A small image captioner, trained from scratch: encoder patch size [4, 4].
Rows from block 6 of the image encoder, named by matrix and row number. Each number is 500 + 25 x the weight over its row's rms, rounded and kept within 0 to 999. All counts start at 0. Numbers have three digits each. After the name is the row's rms in percent of the matrix's.
# fc1: squeeze-excite reduce (encoder.blocks.6.se.fc1.weight, 32x512), inputs 444-511
fc1.0 106:471488557469473466496493529511488497522508511492484491545533480508524520531518504528501491463496474480476535493485501516508512509542480504530543514580506496528510511526520465495482478491503503484475532496
fc1.1 081:451527507483459498469533476490525518558492539518450490475514515432527508471525526483474469507488531480488539485512493494515574465536528459475499500476527445462498492444506490498478475522495514489467487486
fc1.2 083:511523524443493462531541482540562481500480459461451480479499491524478518541506458481480507471483542477494498507489477461481482461472477481480492442520501522515477504485471487506512522571498469517498488491
fc1.3 073:501524511465476461471496521514506475488529484552509532497540503485528486475492473518504489498540554466491448537523494501494465551440488530503492475521481495430481466542516508510515480505519505496461509515
fc1.4 103:497495509489466506543496497485548539514466520506538496462488529536495459518501522470523535475519490498522485462505513536543463508481503499463453522452503470495473516496478487494534486523505537505486481520
fc1.5 073:467511474484550478464513500495501495490514461483518518500488501499462473503479499494476508528480504554519426485518460474478513469494474542460492525494509483504443498442528483502492509480457479479492510517
fc1.6 117:530476493482483502492438538528469469472460541489484475489520516482517505502486550481474508497514509526462501514445504509488469555470534512476522550539522539492479505479485479474507481505494488494502510519
fc1.7 105:480513551477513535511529522462488485528500481488536481460481478504516514520510494516562497495478485473524492520531504510501528500547489526448492477447537432484456493497492496507512507492507532460483489497
fc1.8 125:512478491497572499505476541527538498496504527502515469516509502538522493489506482559503533517535495498518492530474476472488544539498521521492527498516529547500477505553499512497511521497503511554500458480
fc1.9 103:525522476465487473502515539527503462514475514482464484510472490477472522511489506519488536473519506489493512507478541482477509485474548482491470521509484492475530498508483508526483470491504471531499534514
fc1.10 095:458493526521491463530569467461512453543485500522525482519470485498524535477524564553520508504496506506464477507511515479499504479519458472541513529502494482547462524482520526518459537536516471518525503509
fc1.11 097:540484511495527485438499532524496494501512548500522502542458489534490470522453495543495477534487488481494478520505481498488538493454515465490499472518557501508524454497493521527506512533513471477492529472
fc1.12 078:498481511508501507550520475486497473488514502459524554515466531523554481501501475519508491454451491539508555522472482523502487470476493500512494472499504489493527498514524499517504502539452503514475557506
fc1.13 080:498520499482484498485504473509522513484501491533488473509494482517491491487483514506464496529530508531492509498456492498485485491458502512504537434503509511483508499518502511481536529465521535554500448494
fc1.14 120:501528518500470472518426462556459534482514471495495444488552503513542455472523532507520516533523501554492512498498458499534525489487486479500493461517490532516570507488492526526511542470557506499514494503
fc1.15 109:512488505490480524510488487473501478506483513493500545476505485468485490516516522442528509521495495475509494535505488523514475545508498506549499520491535513518491508490493513503506478476532504489519439515
fc1.16 095:543477545514490423491501468535503520481508529568485488531525513521508472507505491479470535516504477490474514510499474549465510489505558518502522483487494524490517492504523506490477483483493501531515490485
fc1.17 101:525487524488519476500537477495485481472507533519543493524487505510445530482516480535492507485506491490486501510510517509473487493531520469476486507479474500502559454493482476458480494520489496486487499513
fc1.18 107:481527483497460506476545517459507469489493493478509508490454483485499488511485491488515529533498510492540468560518486457518551542505487494500496473536462494486489510509507476487491512518510507463542542495
fc1.19 099:493500515561459513504498511494511481531499528596470482506480532469475490493509476514474497502463491470514501500590478477486542487486474534519499498543503543523490479496494515488534466455484465465479531463
fc1.20 098:453506517508571502522494475533536459477509510500517537464483539559503491458497531481511524491507528444490481489482521522475505489552477544489490489506531491533517449488483509482539507542499517508490486483
fc1.21 102:517451526518514507488491523504448483489484497472521474521509454515514441447498469482447541487556484476512528485476488526497528508469519503435547478519534479531490537489545518470517504546488535502466500478
fc1.22 099:522469481461476513498493518495518529557495528455512476510468483493492505523502469471473522496504523502495524511467524496520541504484537495467468518511487450515464522478511516487534499538486495470531450536
fc1.23 115:530464525505506472529507552529489530515475538485490502542482510516490519487477529474513509497494487508500526508519517482487475511508537505492473486523546509482499432498481503467496470501515523546471470498
fc1.24 085:530524520488572468514511506491496478506496495494512504499511516477473491452521478449468484490465516486500489494476470509467493474472493481500532549526516512499518454535534453493478477539458517509508492556
fc1.25 110:535494509524507457513461492499465486521514512476523509488500538471544487462501523466462517453551481479541483516507479561462485464513495504540476494504534516509460482519495487519512486493497467482484527532
fc1.26 097:476459516447512522498551492490507507499553539532521510478482483558519510491507484487504518521463469480476472474484487495493543536516489499458510501486494523444547524557473531504517507503505489493525509474
fc1.27 095:505500496535510501495560493466497463519555550500505471496490464497534509559507475481512499480450450481488493505515528503543542458515498495513542526499467480520500503483471525526463493528467510442491547502
fc1.28 104:522490470510479498541472511498504500464503510530525491475480491489510439504505588531481512477515497508476514467461517568499471459517486490503533468506543499523482503503516474483504507487509502541539486460
fc1.29 095:466513513498522479503475543529490464466522507509477520502500500551520502530529498558515542473466505516493534490497473496528505445519481503503479499501508482494520506514473498504515517500490479444511512432
fc1.30 105:525430472500501496466480504479518500471450548490492494547461467493506500533537500461482506517519532479490498549487513472505446522528513523529534477516497557527488468511513520461512534477493465516483450473
fc1.31 119:520494466505484563551512496477489505483482554499477536482486528474511516484532495543516522492539543487506539463505504487480497476504481515511473538559501492493488518502483484501488490540521495440493450501